config.toml
crop_scale_min = 1
encoder_depths = [8, 15, 8]
tokenizer = "word"
fusion_encoder_width = 128
fusion_encoder_norm = "layernorm_no_bias"
fusion_encoder_mlp_ratio = 6
fusion_encoder_parallel_block = false
residual_init = "scaled_by_depth"
optimizer = "soap"
max_precond_dim = 512
adamw_lr_other_params = 0.0023
lr_schedule = "cosine"
Rows from block 11 of the image encoder of a small image-text matching model, named by matrix and row number. Rows with one number belong to one channel. Each number is 200 + 20 x the weight over its row's rms, rounded and kept within 0 to 999. All counts start at 0.
After each channel's rows are labels from the 100 images, of 14976, where the channel reaches its highest value: "strongest on" is what is common among them. Only what is clearly more common there than usual is listed. The data: pictures of board games with random positions, seen at a slant. In brackets: how many of the 100.
# conv1: bottleneck pointwise conv (encoder.blocks.12.conv1.weight, 96x184x1x1), inputs 0-91
# conv2: growth 3x3 conv (encoder.blocks.12.conv2.weight, 24x96x3x3, transposed, each kernel summed), outputs 0-23

conv1.20,199,205,191,220,196,210,197,224,187,202,222,192,198,242,184,165,207,227,159,196,195,171,220,195,205,225,215,211,204,191,213,206,174,199,210,171,221,201,193,212,176,229,190,229,210,200,233,198,164,166,220,198,218,199,227,205,187,224,178,219,168,211,201,207,178,197,197,210,202,217,227,206,230,235,216,189,223,201,197,236,189,200,217,196,191,233,227,199,214,205,195,181
conv2.20,204,201,187,201,213,198,212,183,223,211,229,224,212,206,245,191,213,200,189,198,213,207,198,263
strongest on: nearly empty (77); stones on a line grid (65)

conv1.74,210,224,219,200,211,226,197,236,192,213,241,241,186,173,221,200,200,240,195,215,218,190,205,186,217,169,205,207,225,217,216,229,218,207,217,218,197,182,181,219,207,198,220,207,203,210,180,239,229,201,203,214,178,188,193,218,224,201,196,243,177,180,216,243,218,227,194,193,203,209,225,230,191,183,227,203,236,202,239,212,187,172,249,193,171,226,220,208,183,174,190,180
conv2.74,185,212,201,195,198,165,180,181,210,205,228,199,196,210,249,244,207,181,203,188,196,192,172,217
strongest on: stones on a line grid (99); nearly empty (82)

conv1.40,205,206,193,233,217,269,223,217,191,181,190,187,193,201,214,200,234,225,182,223,241,186,209,201,184,198,212,201,208,211,227,204,211,201,208,212,199,191,213,217,194,212,222,197,189,225,218,195,217,214,219,208,187,182,227,213,177,219,152,193,218,238,190,207,235,184,184,215,230,203,190,193,196,210,204,180,196,209,212,236,210,201,216,182,234,220,223,239,189,199,179,193
conv2.40,212,214,179,209,188,224,186,265,181,204,222,205,197,196,203,187,206,220,183,207,220,196,184,233
strongest on: stones on a line grid (82); nearly empty (78)

conv1.44,215,206,200,200,211,222,210,199,205,219,205,178,198,221,198,215,242,180,224,220,200,222,219,189,197,213,222,242,219,200,173,204,203,212,208,228,162,237,214,196,228,201,229,204,218,231,220,152,194,184,190,214,222,186,204,193,177,158,200,128,187,209,228,210,231,184,202,205,219,213,226,202,192,214,178,171,209,200,217,205,195,187,201,203,178,216,218,226,185,205,185,214
conv2.44,204,195,222,189,185,215,190,206,184,188,254,233,194,190,229,193,195,234,209,216,233,215,198,199
strongest on: noughts and crosses (89)

conv1.69,198,205,220,211,203,203,208,165,194,173,196,223,197,222,183,184,194,177,183,199,191,220,213,176,174,200,182,200,202,209,195,219,169,194,197,183,204,207,219,193,212,204,183,205,197,189,215,182,193,200,175,207,207,166,216,191,210,184,186,229,205,221,181,175,220,193,195,194,227,162,211,173,184,174,185,198,185,202,204,183,229,196,195,162,197,198,196,177,174,190,221,194
conv2.69,202,214,190,206,186,199,201,207,209,198,233,204,209,184,215,149,193,251,205,212,229,209,216,174
strongest on: digit grid (67)

conv1.70,209,196,181,179,196,219,211,222,225,219,224,230,215,210,216,190,215,192,186,188,247,176,196,201,177,177,188,202,227,202,201,185,201,181,195,222,189,214,177,173,224,179,161,192,180,227,218,187,233,157,212,191,185,195,219,170,189,244,202,180,197,217,175,189,231,178,183,168,228,178,182,194,172,152,187,147,198,185,202,191,183,209,214,199,226,205,183,247,208,200,181,220
conv2.70,231,194,209,191,182,211,181,260,185,191,190,211,209,213,165,212,193,188,188,178,227,211,207,211
strongest on: discs on a green board (98)

conv1.38,219,232,220,209,222,182,167,197,222,216,237,200,214,240,201,214,190,179,215,200,187,178,208,176,217,190,182,210,176,199,208,208,205,217,194,207,205,234,205,196,196,179,232,196,203,211,262,232,159,228,221,193,160,212,220,231,236,210,184,207,204,222,210,217,160,190,215,197,212,231,219,218,201,201,197,196,189,182,224,229,212,230,187,149,211,192,227,218,206,204,210,189
conv2.38,175,214,175,205,187,212,196,183,186,214,223,225,211,213,260,204,210,219,207,187,207,190,173,223
strongest on: stones on a line grid (100); nearly empty (81)

conv1.89,196,180,202,207,212,222,213,194,196,227,218,201,196,204,252,215,184,241,190,204,212,168,221,201,195,172,204,248,233,164,212,192,241,194,199,216,192,193,202,214,207,244,197,236,227,243,212,235,236,229,204,206,153,171,195,183,219,228,239,211,215,213,206,200,199,205,202,208,212,133,214,201,198,145,216,236,206,189,220,178,193,221,180,187,210,218,187,222,191,182,221,196
conv2.89,196,208,220,220,184,219,207,177,231,217,190,199,213,189,181,171,194,202,204,230,237,218,242,213
strongest on: stones on a line grid (100); nearly empty (85)

conv1.80,214,202,253,223,212,192,205,204,189,224,245,230,196,205,185,202,216,177,188,237,194,165,203,203,223,143,219,225,209,218,182,214,194,199,221,247,213,196,229,244,184,208,229,195,215,216,179,201,177,239,202,195,212,192,202,212,243,193,214,209,184,210,200,205,198,214,204,170,184,184,209,228,216,217,199,196,249,224,213,212,226,192,205,173,205,249,222,178,199,177,240,190
conv2.80,201,208,191,200,204,176,201,172,202,206,226,202,193,202,257,247,193,191,222,187,192,203,171,213
strongest on: stones on a line grid (100); nearly empty (88)

conv1.73,225,217,201,225,212,209,200,155,194,202,229,202,179,189,208,242,220,171,258,210,193,173,195,226,206,173,203,177,161,237,244,220,175,214,223,215,227,195,193,214,192,219,193,223,201,191,195,228,223,203,216,194,214,221,209,197,242,201,204,207,183,196,219,185,189,207,216,196,227,190,223,186,178,201,199,226,187,204,199,196,215,163,185,228,171,208,201,204,202,174,214,173
conv2.73,211,239,187,193,215,224,204,183,224,208,151,195,186,169,197,223,220,198,201,221,208,207,231,196
strongest on: stones on a line grid (100); nearly empty (91)

conv1.65,221,176,224,204,229,261,187,234,234,204,199,216,193,182,261,175,222,182,182,225,228,191,194,205,202,208,174,200,190,181,191,229,240,193,183,186,207,187,216,202,202,189,194,203,186,234,220,212,171,200,220,173,221,200,194,195,202,198,206,195,257,197,203,194,232,206,194,203,242,232,187,212,196,188,197,180,184,192,196,196,208,189,209,186,221,191,208,246,214,224,191,191
conv2.65,193,186,214,205,187,234,211,268,192,193,179,218,225,226,200,215,193,204,200,184,207,219,195,205
strongest on: discs on a green board (99)

conv1.94,187,231,183,181,173,218,182,188,205,204,178,208,192,220,223,158,255,186,230,187,234,169,209,222,191,200,184,174,197,198,163,194,189,196,187,213,198,176,176,198,237,199,183,212,202,211,182,182,189,221,182,205,177,204,205,186,187,185,171,222,183,194,189,220,235,211,196,189,222,199,218,197,216,186,186,208,184,229,237,155,191,225,165,181,185,202,196,210,180,189,177,215
conv2.94,210,179,209,192,201,233,193,223,218,196,223,233,234,224,194,242,199,221,214,185,207,219,221,208
strongest on: discs on a green board (93)

conv1.51,172,207,186,184,206,194,201,156,211,197,152,185,202,223,188,181,206,180,204,158,197,188,197,222,178,199,192,188,169,192,203,224,187,177,190,204,151,224,166,156,174,201,199,214,183,162,153,202,213,188,192,184,180,201,200,170,179,170,192,210,203,203,189,186,202,190,201,187,196,213,181,190,203,197,187,164,178,199,174,175,178,179,194,167,183,193,188,178,164,186,197,175
conv2.51,222,217,220,211,220,185,226,234,176,211,200,216,201,249,188,189,217,205,212,209,203,223,218,171
strongest on: nearly empty (61); digit grid (60); noughts and crosses (40)

conv1.66,204,206,210,186,240,215,189,201,182,217,179,231,214,203,184,178,248,208,239,211,211,191,205,177,203,229,183,199,196,185,212,246,225,215,203,196,206,190,224,202,207,230,203,220,229,216,210,247,204,185,219,209,206,219,213,191,231,188,180,184,182,229,200,217,226,183,203,215,232,214,207,212,219,213,186,185,218,190,200,232,191,208,213,214,201,185,234,260,186,191,202,201
conv2.66,210,177,209,194,184,202,187,274,173,192,198,196,199,206,219,216,188,219,200,195,230,194,195,202
strongest on: stones on a line grid (100); nearly empty (86)

conv1.31,201,210,159,183,175,169,189,223,204,228,218,223,206,185,225,229,200,216,186,214,164,182,181,221,187,184,223,188,183,173,180,200,190,222,209,233,203,161,187,175,183,190,208,164,206,173,200,208,263,195,197,209,186,186,194,165,229,207,196,224,173,202,229,187,176,190,225,175,210,189,201,191,199,174,191,204,198,213,185,190,211,186,227,196,232,181,171,168,232,169,221,197
conv2.31,212,218,230,224,197,238,194,195,205,192,212,195,162,215,196,242,204,199,230,177,215,216,195,221
strongest on: stones on a line grid (100); nearly empty (74)

conv1.5,202,185,197,215,191,206,198,176,178,194,212,199,180,212,182,201,191,186,176,182,157,237,196,168,163,175,201,189,155,165,177,169,174,190,159,215,208,199,209,200,191,205,198,201,194,205,197,180,208,179,165,216,175,153,175,219,176,205,203,181,198,162,174,190,194,209,222,175,203,182,188,204,200,183,184,206,162,167,214,183,175,189,184,159,189,178,199,168,172,180,156,170
conv2.5,197,215,216,224,202,196,214,208,198,204,179,208,217,196,191,212,227,202,224,227,209,243,257,197
strongest on: draughts (81)

conv1.77,206,155,202,194,205,200,198,176,196,196,214,256,198,190,196,220,199,206,183,216,190,235,212,207,212,198,172,217,199,188,193,193,170,187,173,178,211,204,205,212,226,185,199,214,206,177,176,197,204,218,201,189,204,148,218,180,182,170,200,200,161,190,193,208,153,199,183,201,211,169,168,212,180,169,172,214,176,226,177,210,227,231,211,242,167,192,192,186,209,185,213,219
conv2.77,216,226,224,194,197,187,193,163,212,225,173,186,210,182,203,227,182,174,226,229,200,233,192,201
strongest on: stones on a line grid (100)

conv1.87,187,211,193,192,225,231,215,245,203,216,226,223,216,222,240,219,237,184,232,201,221,215,192,228,221,197,184,181,173,222,210,226,224,215,209,224,221,172,216,205,207,223,193,211,215,196,220,184,203,225,203,207,239,196,192,192,212,208,184,200,255,193,211,206,212,208,193,229,234,238,216,242,190,239,193,221,208,209,204,219,199,192,195,230,214,185,185,245,190,203,214,222
conv2.87,173,191,171,200,190,181,203,243,204,201,175,207,192,197,228,238,185,191,171,174,214,195,176,209
strongest on: stones on a line grid (100); nearly empty (88)

conv1.22,223,189,177,204,214,203,201,197,185,190,211,208,196,190,188,172,187,155,214,173,213,241,225,159,169,206,234,189,188,182,189,205,160,190,202,189,195,198,198,159,222,170,182,207,213,221,174,200,190,172,209,215,173,179,172,147,186,180,218,187,229,204,192,203,204,196,226,224,205,230,180,215,188,211,181,216,187,182,194,197,196,171,153,178,186,187,202,227,194,210,189,176
conv2.22,202,202,186,205,227,198,196,247,231,205,185,200,168,217,164,195,209,204,212,233,203,217,194,230
strongest on: discs on a green board (98)

conv1.67,189,202,210,225,180,184,190,231,209,226,240,206,171,179,191,203,231,180,174,236,219,153,186,148,183,153,205,190,219,204,204,237,207,247,223,214,186,183,194,175,172,227,184,207,202,204,221,186,216,222,207,226,172,209,204,217,178,181,203,220,219,236,209,179,201,215,214,176,216,195,216,217,203,180,215,207,220,208,197,179,185,193,191,165,168,188,211,231,199,210,197,192
conv2.67,219,236,216,221,218,196,163,174,191,232,218,208,199,181,218,209,206,175,215,200,213,188,191,235
strongest on: noughts and crosses (95)

conv1.68,165,189,233,230,204,218,226,190,181,197,194,217,173,200,210,210,200,260,170,217,202,195,177,177,194,219,180,231,191,196,240,191,181,185,164,197,246,185,229,223,195,227,196,222,184,228,239,241,177,182,237,194,225,196,195,197,204,179,191,247,202,192,180,196,197,197,188,244,196,209,187,180,254,238,235,226,210,207,186,227,203,185,202,202,222,198,214,227,194,228,187,181
conv2.68,213,217,212,220,207,186,194,188,191,228,182,181,222,194,161,168,197,182,209,215,244,213,223,216
strongest on: stones on a line grid (100); nearly empty (86)

conv1.56,209,178,168,194,208,235,143,181,169,188,179,180,185,187,207,176,190,166,179,178,190,203,212,167,197,169,195,178,161,186,218,195,179,182,175,197,192,178,162,203,189,177,179,199,203,213,166,201,210,195,139,205,203,155,202,191,193,177,192,197,200,190,162,200,188,185,205,205,195,190,224,162,204,243,185,204,202,192,237,174,167,190,184,192,163,193,220,200,228,186,172,185
conv2.56,212,204,224,199,216,172,202,218,246,212,181,199,225,209,197,203,222,201,205,236,227,203,238,188
strongest on: nearly full (87); discs in an upright rack (83)

conv1.81,198,179,158,187,215,195,207,184,175,176,211,181,181,168,174,166,202,190,192,191,180,216,153,208,177,210,165,192,176,175,223,170,199,197,195,190,180,181,160,178,183,203,177,221,177,233,186,179,202,211,220,205,192,195,195,172,188,182,183,207,211,231,176,186,184,182,192,188,175,180,189,185,216,195,190,168,186,187,203,180,211,168,175,208,183,193,191,189,184,197,200,201
conv2.81,194,180,196,203,188,184,170,208,223,206,224,222,182,210,226,163,213,182,195,207,185,227,162,226
strongest on: digit grid (76); nearly empty (62)

conv1.62,209,209,197,167,218,181,181,198,213,245,236,188,203,229,195,216,190,216,220,231,225,216,211,170,187,206,235,210,216,256,195,228,179,215,203,237,199,211,178,202,190,215,205,195,240,223,220,172,196,208,207,218,171,176,205,184,202,168,173,196,199,225,239,212,223,207,213,214,215,228,216,226,197,218,180,192,222,205,223,200,192,233,205,189,176,220,221,228,203,185,198,192
conv2.62,214,227,188,205,223,182,213,186,206,232,224,217,197,178,233,202,206,227,223,163,188,213,180,217
strongest on: noughts and crosses (97)

conv1.76,199,210,191,196,232,232,201,194,193,211,183,208,203,190,192,183,181,198,189,211,252,215,209,167,179,193,182,213,215,181,203,188,184,210,191,184,169,185,176,154,231,186,192,195,204,246,185,198,187,171,184,192,176,178,213,177,189,180,193,188,214,212,189,179,247,196,198,180,192,201,187,210,186,183,211,164,182,183,186,184,193,154,205,173,212,187,190,237,213,175,198,185
conv2.76,203,200,185,186,190,217,182,243,199,198,246,233,200,209,224,193,203,227,189,221,230,224,202,200
strongest on: discs on a green board (98)

conv1.36,229,197,204,236,203,188,212,195,191,166,173,197,200,195,173,176,186,218,195,206,178,239,166,184,205,217,199,186,215,207,216,170,163,221,178,235,190,185,200,240,221,222,186,186,167,210,227,185,174,222,237,167,235,164,200,196,203,186,191,184,173,220,186,194,213,193,180,243,180,207,209,204,196,226,228,203,215,224,211,234,209,164,179,205,195,218,194,203,220,221,227,166
conv2.36,194,211,164,188,193,180,211,190,166,197,214,162,191,160,208,228,183,203,220,189,203,173,183,214
strongest on: stones on a line grid (100); nearly empty (81)